{"encoder_arch": "quartznet", "model": "contrastive audio-text model", "dataset": "phrases spoken by 400 fixed synthetic voices", "train_examples": 39062, "noise_aug": 0.002, "time_shift_ms": 100, "n_mels": 64, "hop_length": 160, "input": "log_mel", "spec_augment": false, "win_length": 512, "tokenizer": "word", "vocab_size": 208, "loss": "softmax", "embed_dim": 256, "encoder_norm": "batchnorm", "encoder_activation": "relu6", "encoder_drop_path": 0.2, "encoder_depths": [3, 4, 5, 3], "encoder_kernel_size": 25, "encoder_stem": "single", "encoder_widths": [128, 192, 288, 432], "text_encoder_causal": false, "text_encoder_width": 192, "text_encoder_layers": 8, "text_encoder_norm": "layernorm", "text_encoder_norm_position": "post", "text_encoder_activation": "silu", "text_encoder_head_dim": 48, "text_encoder_fused_qkv": false, "text_encoder_bias": "qkv", "text_encoder_qk_norm": false, "text_encoder_parallel_block": false, "text_encoder_inner_norm": false, "text_encoder_moe": "top_k", "text_encoder_num_experts": 16, "text_encoder_moe_every": 1, "text_encoder_expert_mlp_ratio": 0.25, "text_encoder_experts_per_token": 2, "text_encoder_shared_expert": true, "text_encoder_positions": "learned", "residual_init": "none", "optimizer": "adamw", "learning_rate": 0.0011, "beta1": 0.95, "beta2": 0.999, "eps": 1e-08, "adaptive_grad_clip": 0.1, "cautious_weight_decay": true, "max_steps": 4200, "batch_size": 128, "epochs": 13.8, "lr_schedule": "wsd_sqrt", "decay_fraction": 0.3, "final_lr_fraction": 0.01, "warmup_steps": 210, "weight_decay": 0.4}
Rows from block 2 of the text encoder of a small contrastive audio-text model, named by matrix and row number. Rows with one number within an expert belong to one neuron, the router's apart. Each number is 500 + 40 x the weight over its row's rms, rounded and kept within 0 to 999. All counts start at 0. Numbers have three digits each. After the name is the row's rms in percent of the matrix's.
Before each expert's rows are labels from the 100 texts, of 14976, where the router gives the expert most weight on average: "tokens" is the input token at the peak. Only what is clearly more common there than usual is listed. The data: phrases spoken by 400 fixed synthetic voices.
# router: router (text_encoder.blocks.2.mlp.router.weight, 16x192), inputs 96-191
# up: expert up (text_encoder.blocks.2.mlp.up, 16x48x192), inputs 96-191
# down: expert down (text_encoder.blocks.2.mlp.down, 16x192x48, transposed), outputs 96-191

# expert 5
tokens: "table"
router.5 107:497447479549527481499508486518519500481537517533576513420545537471481505418567497530558531485533527459449497485533477493512506520508516526413500453427431491564524508490449500449488476541538488474516492545516513496469474496553485400549466515516604512474481470464495423450423476454468553554
up.17 114:456462520476449494491517439464493494522554490494540597529433540544569480557478541516552461424425496534512528515460443449482494529471476463493421463484487561455549451478511566528528567496509537533498464503442573509562572481550534547424555472454503497433544552544516541443559562532536451463
down.17 097:500529526539559494500513456502456507523442495546525438467508493539472444511528519508407501487531495472497529568537500532506499474443456536417575498539483488528495538440462486448439493472487547421537527524517440531468456425484490548470560545463506548504537515412514475524491436567447578497
up.18 105:438449526459435501461543466483515539559531474506471557516415562534563488531517546515504501452430502573497530514432499461492519490461479453506384446500447512469554461501487530528535522439471549527469480508449530515523541465569531524416546429445468424441540553512510557480539577498559467469
down.18 106:572533493504477440473541495512474538506528566430527418498485572431533570536529534531436489544509514476507493485487538504480507545456490514560504465468445539489595593420437492462538406537551443565507518536530493517517541502426500549495487481520502531507487515480479399514507510505542454455
up.19 092:515507513439466536478551440491491479529536474446608542533492446453545495577472528445505511475423487487515482526471435478517444521458463510515430456437524498515523448436484551501555579522539556523559438516426580507519592498535572487463511525404526506434589526480511508497517522531509486429
down.19 102:564455480462527529525510490429495532510518548501468522507576503503605459474491511541497512577488515446541535486535524476544547468503514517395503450476492514451478524453501476449439519512525505493526480474502543534491396418545521462467523426460512471490533493485452514542503453436482533523
up.20 090:482539530450470545478494433498509561495555533463487596494504560557501513554508537498529427467450469526492545532459426475477410517509423488517481462488534501494527508496463547508536554486477591534506433531471576493552580471546541487477500465413516473424549522525456548481544510499558425434
down.20 105:481550511509491541486434501461521480457567600492508518443568507469437553519475480591637475471525571500537474537452486454496530501432551512500493495457473502496452527503451503485535511559481424547574475498473541546523470425476510492484475471438472529511522503474516495453456513504414466461
up.21 116:431459537412465484457523498444490564537503527473497516551416543576558528537482564460537496471468471543528555546461464495471512553467454473437451427484471492447558396524483530506528508494517544525460488495481528518539548507533503510463517472440499457488529566539480518458561584513522441478
down.21 095:485422481494494472463425542559494467514491613546456489482455541430532536502436580533485533473507571483489493486476510471533529559526508584516490418550546467510554575466489435477458451461444544403509523474489490488504426507449484504493524509469484521521433513486499455486416526528515515454
up.22 111:460495495433491523471491433430474504573534497492523588520498548493545421566470629514542523493474446490508486536438496478492531518490517464488477498464476464427544519467538496514538575453542559482437481512462577540541550428567502514434539410498522477460565501591529516481493556551524493469
down.22 095:497470441505411474500427441515489497525611515466420511567537515570460458511495491546500526498529496434470521460562576514493527513539489586578508532525487541509489467502521512484499531460503509463441486609514454462530519484556444492514570452525489550491431551556517504513456538497510527487
up.23 095:448467598439418528440515474511547555559538487502463511520474521572509439546478502552542533451467498521500594499473537460485477531458433524415456437487540531464602457513464535500553563429518558568534469503502533482552489455581543510457508500463481452455535552545526560450510554546507457490
down.23 104:425460541455464449457471490440469526529566508512492516486454490505552483429527434476507394475469560568467517452507507523537540554560517462552446505569533528476549545494434442520494540597448449496497478538493528542458494456519534495538415468508529493516476535507485511443475471519515523451
up.24 088:499482498503498562417478446468488486482529487445595539470586511487497507548488546522511486501455514437511470559531407533523478553500500503521438483458563492546507502520492503472510576507517538525536487546468560483509580478552502507478609513489543527478558502521500488531548504463533462424
down.24 104:527476528563384564407463481557466491435449517521558477496523483452476503473495531399486471481509552388534512522510468473463549460550469508542490492496502476494447501486534507466473452479619516453521526482543514556533516454527543538483449403549435494491530517491568431550462529485496489400

# expert 2
tokens: "<end>"
router.2 114:452514517501449545540543464495509495521462454423502533547450469524571470561455548526488512460454462489471432524454530512493473516519467500536484489506498504352576450500514491501632529482490546496480419578471544535502551481547479480425500536447531483447567538492452470484555540525516475463
up.10 080:518451475469532473421514518417489464565435620481491493489474502485549536465456488502460558513510428456513565437514517506483594479500475541487552513532524471501488481507543469472463509423485490467476466576488535487448561550515436486522518424513541517503446528510473524488513519520508570461
down.10 088:602510508530545522527395592515495501543549469525515526546500480471458493481455479505491434483445520482492456504470570546483561448502503470537487443494513498594564486557427476491542413520494559446492483586516459509479534546493502518579533514527480464567499467467493470523523480442537449520
up.11 066:437475517572444491520555516446523470449450442508488506532554577567513519524488519545484513578517451469578492491508509509495449448468531479473490547440511515539486498549521459442507495485443501492453448455516531552536500505506535503498457509474498499508479497522556535532480486448437489456
down.11 082:498536547527497483485422543461424561569566529462525537518438538528488462448486501453539488492442503478459504501516569397561545545418531472544464494565529475463568483514543519497465471446474459521511481531572506517472543486470471482448445491609525515581466543482505471448499516469527459423
up.12 067:437510524517536512461552541437443527567505505447490436560514610474558542485507566501510574518460425477651443525566513567520561501530489429510414475505482461551511505456562532496504504529501483427523452491503481507489485528494508479493525503440433457513457510551517525509464511474458501449
down.12 085:503514517493461459408462509498481442463526557506523514506440529562460430506492563590500496485450521505453480514554548518482404520463468543511549512508431555503533458568523472569512514562454535451468464540484443494540479498507454546567538540488511552497526467536532510468553531537445477439
up.13 078:446438452499529550507551582509478506469446525532498499524486513527510446477553479501486528494519415467458469462551553503507486484506519477511587481546475538580445571549581471453497468497483466462479562556569503461479470522412462449557503457527494521554422454520496525537480506487461569544
down.13 089:516554490492450629434466501463446522506478529477447446466487502518525506526493464486490533572470505532546536498489553492519501453540528463520450568485520478546546476539495519440501440471534532505527472548452440436436532516484471523526522521500501551552418499438450560538505523518444480427
up.14 096:484463478468487481454541567489503482558437538524440429472488481490547445428490570520446523534554434493499497492534557497562601468523551520505568506534487488501457528529532448495488443569471454439492527499530495468428517575453435522560516455509431489489515480566503544521529547455466585504
down.14 091:531511477561529507482504534545499467554458459520487431546503526517485509463565521500497490488491544493494446537448466455550454483521497572530527530464519504534528499482493461504456492482520501465433505514489492494499438497478533473505551600526524522573463482561528508599541468503490510443
up.15 094:471427484452573494500520522517480502502435630475525516514447477537521473470518510520470505562513441500505572539497465533543498502523496536453525483530443464498455516538557447499499487497519471445475574521536571427467546499458494500528495440492452509578463520523501520531496555495493587511
down.15 107:530540451463579464503519532484470440520433537550450449559535497484404571503478425573476493529580527464522496497481529543497528484472576559488542457497471525556540515467503479424527484501489416509581502525523520542477475502501491489496496544526482510480450490494529434519420483430512523548
up.16 115:532581481500475519483509482581499497522502558548458476458481487419558494523534597494469597534520516448386472492479495562492489520504525475491506502538523489421516520489495446519497549434519485507513487478483435512537479484517490518478479533503500516519496517457469448505480532557502531490
down.16 123:589545461496503467523495464537522468529545491476463493534505437436467470539570561485452569513497505497464492503510499541471487478430510522492458439469507488468634573481497459431593516455569494534509472457499505553560532465528487556396506530500513469458593479436494408478478511529501512520
up.17 115:436426488516513542512458449433459503532572463469522569503484536486504486572462465470560495508453460446578492525524489482459474542546499455472464498475524480487486468508560559482515529452518537515491408533506536511535570430565470437443552459450551436468602506540601481476467499494501487440
down.17 107:526479526520499489512508427502540542488547430472465523502435534555524547527491508471506515489397486524472467536474465482466522502510489566512429561456507534446595425403483532473495562526479618539485472520529520481505550460545505504439514517434427466494531526505502557530441495541534402512

# expert 0
tokens: "<end>"; "a"
router.0 120:494535521457489478515512445375508433527455348473613537451507557534476444547491470486500508527479498440540512534465513487540484519529473451468460480453554507524458521489536515481517559524528451492493477591445537442523516478449524516528549553517552520497537527531477547544520511468502542557
up.18 097:506494452468485477491530529553460521554503531461454468507421557502602447539458548485494543514442452560488482467504580495557563489539507567477461530501494428535501484530562451517502480518475459499519460636511563516509455492502454483511534533503447522510481488556519532513481486496503509482
down.18 085:470454425465461449465496547499556470556505493542454548426579509513535513471475452526445515526417537540453484434542490580567492466526575492521491522494421498482490480571526500516519466463554504536483459506489495481539488480487442535533446454479547421510508501497519504521547547550476588539
up.19 099:439486422497529506587444489507538516498455443550532483445454481559500517517526499497461528524523403536544420537514568493555521470507524461558510580521507533455450519521545512461475520520525491552496459572528517510457525462490511411518506469545504505517454481576564542524454473528477554565
down.19 111:447536520479437535484490451468524472496564480513529500496481463512483538491610440543537473539585566480537417453521498502518509495423542489552512521457435440503448415548512531510513479520520424490448509477474486502543503540543498479487507458492488458558349483476543517541476517564534537507
up.20 099:518497571490549513491489523473492532470426524480509506507504468551413484497412458505533532496528384461544513486511455488525549503501500521515527524515504528512456487556525563412517484560545493558518571543492489417494475552508576461497486529502452507504483487519587496575482456519528494525
down.20 108:502473509506585524456530520476477490566554457531502546484501488432465554458556471519532486467555520566501466553506562538563491466468527451549500578493461513533540408541461458504488542523587516529509501438489510578471477504546507471519545516559537471488517517441635462575492513539445494503
up.21 103:510534548495527484545522561539496437476482463497462493477546403529418481500451507511497523507550451465579471501480467468538503436467477501533551504496494532465469525499529538472487478551534515582556487546519448481460462537480534512521456523521399491463484452533537495547465428477585536475
down.21 125:489512502546556488476545496471445484537535482551495519471563511494434498492562450521476531490509559491524435509507539540539490545492467410563498477451504493503564475423469426496562479482555475482526543483479503572468489567597465443536584491548472443475469428461571489495500549566416520530
up.22 128:494503491516487517503484474548482532532532457492502478540487587533523515588423500505471633458477486440454525532505529504421508538507496478531456515501539487431520481517480471526580532491590534550494458448490528545563527455556506467431543494440538559414566497561569509469481519530521484543
down.22 101:510493591544396499506574477518541466422552432488517493444491469489544495531482473505482488452415560494487488556449538454505480536474492504495453446493538454469542536509535509473523558453519505485492518499473557522463528439525500543451424604470465420474510477440493477523442493481527500462
up.23 078:581537516473450578490511509513538506523416482541562471510512475433531434498502547495480558450490546534549465484498494541529523515524507358508472538457539425506527546484543486473521558478519575499540492449461506512508547507469463506459556534507557499495568544521459431512403511472529500433
down.23 098:513506521534507519545503517506563448512528464485503508427480541512446440419503532477488519560591553491515449511537610478473446484527480476525462509547510404529492456467457551532504588534627475479491469501435449512462484509624467469534531528537500513502516532490507498483497479432510478425
up.24 094:482547501374508564544561513520603586523550499494460510470480532518499547518513497434461485590557426499508513536501603560490453469576587527530513498542443499521424464479539513459490462495561473478404448437495489489464475522490512489477517552488464536449521497525418493527470484547486503510
down.24 109:528471523543502500462461541511550521504505391523503521494570480490456545490524471515419479482592577576472500471505541523515554512552560490492451463495510486481504471498534488549493346498527501446455398466514517565421535541499498488539532491542582554539427512497582544468477534553493506520
up.25 095:466446536553475512500459527476491507534458466497508461509487546543497423495493594538512601501474487489559409483453568480514537491489502484540516516517639496477509458553509518422524500578473557504505484542486501483481544521523465511506537545464524481499504488557636548460399513487501492471
down.25 107:435487573522558464467473467582522499561526533466451459479503483484477590510620445506534482538507500501488544492552531570499477543544469407481495554436537482521554488488481539519570488524566525534528539420521483575489512527518514446500505461512514483536420476550532524515513562550453494443

# expert 3
tokens: "<end>"
router.3 084:540506486546528484433520493534537490480393529489485528559455490530455604516515492504457490431503538534504530558538533528514496554505480519429534506516535511532510507528529425540498552502522510511469573496454522496489440492495474472555477476548559517503512479476495481528564559424509493514
up.17 097:494489511456506546578544392486445499544523499483536492480518523506547460560423494470507476419480477481518460510494487506464419520532425419503458489472507494495542533454478481495516601476477534478503495497493524489531524450605555536421529511389499485471493496475453538466507608497533494502
down.17 112:537512446459485519519514425512519604473494555467463569578513466462514490539522504443456543435487488500462554490517465466469519525501520513484492509534520476401481444450498471432535566473455479509509498527459554479518508471508461523505526521465622504499496493435521512496480551461497530530
up.18 136:503439488484505557536483436466400500501562445482583555539456460539495475556455499489585440475516479479494483528515488526421477525505477439453408525460512471530500543427538497468517578511534551497486504562519543465468568411563487463415513419467505505515554432475495458530464572483503522515
down.18 114:487415597480490591481518476509520490470494489442531491431500482527566468532535518409537533476508503516484556562512455469425463611526575560487453508482557484431547548464488549488528557489521554484536524517509562533510534448541516504405456542458611481454523502458493527500500558472462541471
up.19 090:478468500435401511495535569488497477562460515446444482527472478421540486490493436485459508542485513514519433554525522479525596534416492523589489519481500478482510501480495462475485437490460434525533411535520513453505488498532493525513498534508411514547508494440505574521500516531440528486
down.19 109:490531468560479427539509492458543519460507515429461543537516455462520460492387406502457415524515471503510476487552470495448472524493472508484491464501510532495599551548481513447470467539485501499548520503484517506434470462531489451482539501516469544522438472549524469476564564507543554480
up.20 096:506500473539535495538447530504454491500457501470536500512420419472486419474464500487565466451578443440491480520538506547517452555483512505466506492466588479500461510470598490433481497569524471439393540636509533499479524461478484492477550447550519523541576445533545504563493515526481536547
down.20 107:477537451441518550463433422550502507456533463494496497542509463474498460506492498489542570487472544501524561515500497503495474566507503493491457514433532482458566518467458561463537564517536534490546458616500513499545506471505446504507511582497604437453523518491496500541504551433487483495
up.21 122:471538530467453535429549481489526518553535604522407514480475506496566545499579553539461549521461477549526620500432523469524506501513500512647491468540443532444470420549474486522503447477526535480467485478454511516543467518526477505445504498453478450439489541498537567491541562584518465497
down.21 092:569533465523487497582483425535446478532496515474528554505539428492483481533551441401587459469542530519488555550487521470550421478534497467423435490443531467526509504444522470432526458464459507527522454498466470509483583459546482496486585518547492566463506472497504557465545540484510532480
up.22 107:426554542437456537504549476505563575541458567515425544540455537577499484506553490471460562521460449503508625506492515502478492506486458518526505525499441495498520450462460468490532467461488584477409436494490468390506454457473488473430503537469436460493516493559457618478544525541510488495
down.22 104:461502573553548595527525499492477489517464466514484591472465489472483495482457523534495473474489572474518496513539509504501557507526501581512506561448473472447473549485501567511464510461503465531487516469453444580601538530484529499510494431533508608454480536534522397481515495467518501461
up.23 093:450492504423424515440503531476538498586462573486425415508465498456486448428535572527498564520487478545498547507546549496469498519503558546517483482543458460466526484532468421486489441498520519544535370468535428491458473477471510513511513540486442481490508523484439514494551517533478456457
down.23 104:577514522522580467543526486460500551424444496434520516534494412456507545499394460496545451563512549466511450494462449511502502494442466437489518566487517491521506552497504538515427473513470506556524557504484509513448517491491468562533519474518527499524490563557491497527550476537484531534
up.24 068:404482563496457490512543524522525498584509518528437515519517482494466544456493537495494468543510520523545524552456475420446531497472499467529527486486527468434566458538527470503514474436519431426401427544490498536545536462504460492474522503499536473484467511472549579521464456571459477508
down.24 085:609535561516480497454519535509497501542494505477553519543444538572527575552487450509572526513449482473518608441493567496463526495496525518587496487495556494490470507505576382461412550525456478509496511494426511480509527480541563454517457499463469521511477528504569503505517475487556508505

# expert 10
tokens: "<end>"
router.10 096:494511523536543433471558473523551584466542463489463513500545548557493563458470409460473490538520484501533559524505532487566435538556533506460493513437429455547531421501534545512476448528470506452508443507532547545480516542541487483550482526520526553474522521511512520467534512549587521444
up.10 083:444475477439462488487472478516560540553504538466405570528478506544539526487442547523552543421429482492443560516518487529493502516474450494470469488496504537455526511514503562475498486463543500488450484491480551539491531488544472441441541455460498478454511466518518549444440506491472476540
down.10 102:504435471417494511522514492447512559520469488503543557467464518547492499476496448512450480492445427473474510520589503483510512536567462508580463510593426524520407522522497515429478488563479549417472548477483489447431503511451503508516475499479516473513441505530432555492499479470532495516
up.11 088:498501553427467469551613509471505578485505511470547535461472476543483452538540510458487500473475522483559480515483474473492422484582478504497442516541466566529527514488488490523535562463447585522486493509464563533530572451500512498479530448445525483460549470520435459478508530534508532493
down.11 098:442492461504441490498424532417502482551471578491506453435532532539530547515502428554428455531505506522449513489551522555529539450542461474535473569499524513530508440545471497507500542486471445492459448444502437455554489560473453474523542412447492454526564464508476597482450495490474550450
up.12 099:488486499457476528575605512546433516545580479406519535558485506508530446576501562492517499478489486456493439481500450486471532572496476485500440491474500499548558475479524500500494532515499529548591430514488586512547606510521527514458533494440470496496581527484530506480538525561439469482
down.12 105:478553489474467465513491431483500520545491612543489559423513500486509483539507466502495512466480482455480517508528463478481503425544488565442484524502478471467515532463491579518521534523487535446501482469540449452453551554530447532501509430514510482420510482505452594547434494578500483556
up.13 092:488514544491517493509476516491478580468511529466523535479492505521521506517513498555500489507498494490481569514467488431512492509495499376492550448496539516490519476497515478582479517522520534547517473517469475483514531471509567536499479554462469468431504552441525523468518497607516460519
down.13 112:515526528562559483411512524459516488571484554503450482477573440436517525475526483532539484464561493498517487456479480457525562453488459462494480452487408502448537489517513435566507540443491481541407512375482518456474535485479518478479433451584510517526481534524546491486506484584487474491
up.14 098:480495494409461566501519445500572554549507492523454564528448513524478500567519522479586531517381490430478567539483509506413388555541485523482415516455489473485472454434485496482511558421498565511467479539486524475490522461513543537396514462435505473495549513497470489495513515524497454518
down.14 105:525499492559454452461518528552497626446415494528467533520464500522454571481456579464522476540565446507481491485511544493533469466496445501489518522481487528492500515510432476466429489510480484501536596550483430444489451476404497500518493531485523428439467455547523505572470438504489484495
up.15 100:453471498463503516469595457481522524513578354507549513515527504515518427570503522522566488443444482513487534551475478471488387508513479503475443488474498541523531509436497549565505561505536533485520443507513510486549596481450462537447509463427512497494509498483480495445510561525486452526
down.15 101:491483480550560505537488520540486464541474529556526512458521529427488513563425481511466413523526450547468478472570476475486525526515470512464466563482521535483505549485578508479516570547471523532482537520438436507513468478484545524506508485512457509521494479518479441550495487545479461518
up.16 089:416442443514403505500511491503443522533561508504511510549422519538527475505530486439586470489440472496532495526553495479486473607511452496483471530518599464431472408533480503561499508531480511520511454497532584495525550439555474506482536487510441499449540465472479557484544486465481473520
down.16 093:471461480490537521481462454413542479485564435511481493531537430487461530463462536487455419488487482459488495583467484547512462542467623521541495490549457491522504515506508563486489522484582542518520486535443586510445475490500531513509470480527569491545507526487540489466507542507506483479
up.17 094:476455491389484518540561451497415483508532461483537521497508551525550426584475513502533512520473478484475413513420532436504476580509465464548480477533538555459519457451550501526541559493488546518525430511456582592530503462600538487468498470462507545477602517543526538485553533531503487453
down.17 089:527471495430504469426473586535488519489584463551493490461536505515479495462521457535450482497471511572521551566518496571482467518514501525516463461504495551496476490443432556489473445451436475539519544498587529536534501488506552485503537586467472556424469512567465526481493489481487456504

# expert 4
tokens: "<end>"
router.4 088:540490488531461504450493521479583444444495527501524495483509542594434518477521496475421474514433511491513522497470465445520510561536512462486542581423545516512512479499537510422506457521449527469546491439511520463489466490457569502558486501503548505444635495513440533481498492544455535503
up.10 076:484495545479508519472547442522536519549523558475535509482577421483588496518496514501494467432398476486433502511519489471445544599462514543463422563543440494589528489486496575501562439542512522547522458487461500508549522427488480511520478512469471513490472497479594525527456522552495483482
down.10 099:501548549398529490619518468448520458493560538513488524475550509465495480425534506460497519497515515542453526505545510513544495501523558529566540443486433530580534546493534544560531482476482507505480469484499554494520492449547539492559473472557576460494475448487486478538413513535478433520
up.11 077:442492466592493481564500420504422487549473425487525509549478470520512487509463512513483516466543485538501512535519524530510487457485612531390506552495441525489513456514489491495435466504472502537451544520454487507518490537518535527444507556520504487506525524500516477548548479501488545539
down.11 088:567520504486552406476474547580487518529509529459490514481454564565495571523486441474513592575530476524438523558522532523521503497438546495545545450451462439580504452434512473549497454536521428474501446500456535455481537495497504450418468476486581499433538472481464539483536425455464505486
up.12 134:466556477466502542490521489454561571493571515467541543527446521517542521608479505445497501486448504440472607530529441508447472559525467456482489515484397453460517453465552503522584522484500579490417462495524542509499562448513473484426497462489569504463538467542505544423492515482480483496
down.12 100:529530528546514509476527491484510493448500541514445509561600518463491419475533480496573519459504509498493546472487466444453472518436524530423427494534462493482528440452528470473509498491529471487479541546471388497417566516428514506517517488451549576470515492475483486525528480435506463566
up.13 078:529427435503504518580539462444534474528572514498514504465506503519576509489538509496469490432476479474502476579478429519460456575503476462454521521457507523449449486500516535502591569485544500466513437453488476455539513408498450534476465437460536554500546472553506498496514539450469457507
down.13 102:486505555465437478486504518502491399528514599499530489584524494488427489544445539471559465575422472492507547523530469458513479556501451474456406467506510481541521515565494463435435553413539512523536578427468497476463484543453491476468472492503495522496511604504478499432558487466445471468
up.14 082:464486501492489504490515473455514566448563456471492505572499496536466473515505512465524470431414506469447505503458470503500487494508517564456491512508560505515433557507527513457444551520518584513543417465434534498555542438538513517461488450488531528473536439465478492496503552538527499459
down.14 105:526505557517503565501524554479587518469536478501485544540501529461558503556437492482495433468464547557518518451537520557429569452502434522448416524553468532501536591484552559480476575477506525556534536550484450481542535454521587501504463453479505494468555503588483500548509514467502503450
up.15 103:454412501464445534473536473510518527585502462499481574486440507601549516524475491473510452451450486524531558525503504445513448582500487436468504479458508511498521451485514540511503565550452484481480493508476575530502556467582506470467494459439512467472495496554471488493543506488509500514
down.15 099:452539496474446516452437474492479529509503536512463464532514502518608497563515551518502541529565544478478470436489529494405545588588492425465539513501515545492472436438437568470452472488521549570524524551496421487533490465487508522568552445424476505512501506566482460478412564505545538537
up.16 133:477494449492492494529539452478550553497561519482449529531469537547537468565528573435483593489472439465452506546508505532429436509507518540488500553484498459400524416473479479511529537477556526484471477532533549478477521402570472501438535474443634588503573472544545504530533518553460519494
down.16 100:566492443475514460501443574428525573491452523545540526527556471531455484439541457440524558479538527501441540535493484505473550522525538490462558491559440497490534504537525469494498539505469501518503467457577471518513499488475421528543469546453537559504534552499494506466465469450416509515
up.17 128:480479478536542539602513500467434480461416330432514488475503480515488360521473497475559534529542447452504481505575516523500527531520524572566579535419533547497513546458556443447479523525518521491488446498502519471463530470508483507516529504532500529518498493500535515528436512428476543496
down.17 114:507495517527511415444490500474501574461450550427549541506476484501515495402425567540514535456485438543539566465491486465528440426538474444473545519531416481529532477570528496513475487498521544492500515523498440526476485525478482528488517500415523480531463523488463459397579555478540529543

# expert 15
tokens: "<end>"
router.15 102:558506523536544509420443579527466494359459496542584506466497508511425554521524390517465442446542574499460543562524509564512459477482481475421554535534428519527468514491465505544502476492520466537469505493561493441494459485565541413498483520448513509496508482473454408470496469480536486496
up.17 083:503484476472459510520524571388551529502580586498534561558437520441549451531429485501498466506470469496532508442542458541448520477521505480460439436506487520406539538580449439534511519475495520499487492557473476506538559479584510473434494474459508496496556476515522506485432566551511466492
down.17 083:493405607545546439500465487509443439484540480625531491468445526500466469507565538506569540467504477515504488488471474514500475509516513497505491475483414508479514457540597484462477469464486512519457498428484469472494419455470482406500509402481467501538454508556541506507422570555454544495
up.18 124:492474519424420541468536487518606611555531553456441518521433498547632490542404515501482485461454447459490599487444399512484502556495449439458516481501482490469508404497499481544497479510518582493468476518462540502585511476524515503483541471443452531466539490554517519501551526490470452450
down.18 092:470471445462538482518529494502482465450496453527504511531541526484575463454492522504495517524535469496526507583470509572511481516528533590485501493519483507494475482511517566575503489512492465579548556482498478527515542511411499479578457488423447437507536526517468497555475465535482564466
up.19 091:439457503481500591468547513510513537557482501544393476538433511579548467548479543529468522480483413503466549510456528447485480551542513487551469511484470492448542403504461510552501504427468485484451511532481449494514544517555490502424505491484476548412483547609528574495549510503497494553
down.19 097:485507497504498533486506542491480517472548514521488486570561502530520479476544481476509465487442465526496474514490472516497491466419531515587528490579509509520447495501535544527477540602487499530480418414477492515495517503500569519428575572478464437501529491542515532495470452499596530510
up.20 107:518489502433485508452493483501527564537519563421451542588474465485565479501477532464516487500472536448520580544412443499511471476486494526504504475474479480448442443494442503471518506429524516457557504471509454444548433482538515560486518542474474536494500478484554493459557525497509465493
down.20 110:511511462558457485480440489485458445540531517550443535522514568446446526509572533442543468536562453442534495506557452574522541550478512587461457470465518536481514516495542480457442541419576503492545539452539461506499404472422488532514508403524507492564532500515479444471514492536523499517
up.21 118:456507549473456547460561484490537534614493515500500546522398498555526427530511519506460548465460442487433499573484569496469506537484476496446491510495462514398572477480464499533526500491521539533404489488514531529555571445542509457462535389478568505445573523518471539458526546497504508487
down.21 103:454558543470560493571461463473537518576499496443479502500553413442486499453537413492488495500520467432470481525528504447548534525509535516437473465616494541494466517452483494553440454523518515472478485475430593505518588538491476497525450431528524472498491488502476513518437496494475560541
up.22 083:509532482494498530462492491514564557479459548522475496596508506488552548489402558484556515523456497431531553524414444530434531517582465470511505479490491477479492381529426456468519536389517539540553497514522510471475492502542505554471495513426557564480541519515570499494476531531489492547
down.22 096:514638497470500474469475541496524508549558528507468488501487506420526575480452526423541547508545480481470510484501494545453473491519631516458531461438488467561516490531492449444486484506531505490516575531476506456474457481482529525533508449537498598498461495469460489466488537552455489457
up.23 105:462508503420412488516566450486523585577518523486500499481423487547619445545496534465452539484473471452489518528462508498528485535486448507494466466505457506466508429511463495490530498449475567528484503457446538506569512466488542557466461438469477482421509523487456532500534525543562477462
down.23 101:524440474451523513577515460480498511475549503497531539486535469435456497548485428594522556499496544477510408526463524592542472447508496528511508523497458473484478468446514481485520554437510510535482536550529543482582477489541502453535540481425534506523420510485494475526486586530549492406
up.24 083:482534491425394491494564466479580558535460578481409503473512488538630514487495552479515501484488418507539538478522544505531542493519563534526512441590485469497514482560497481521481512503437498477487443544495524538526456544519466519481494454478491444461507481567506577481518545518535507457
down.24 092:492530450511569501469481531484458366536485446509463507524526480466430483568478534537485429469526494539408487483550514513467574482462520572536544538494465500462475498460471475490547486469588417560518514493533468509462527498483541497522566461531550472556458532560494468599493544565522492465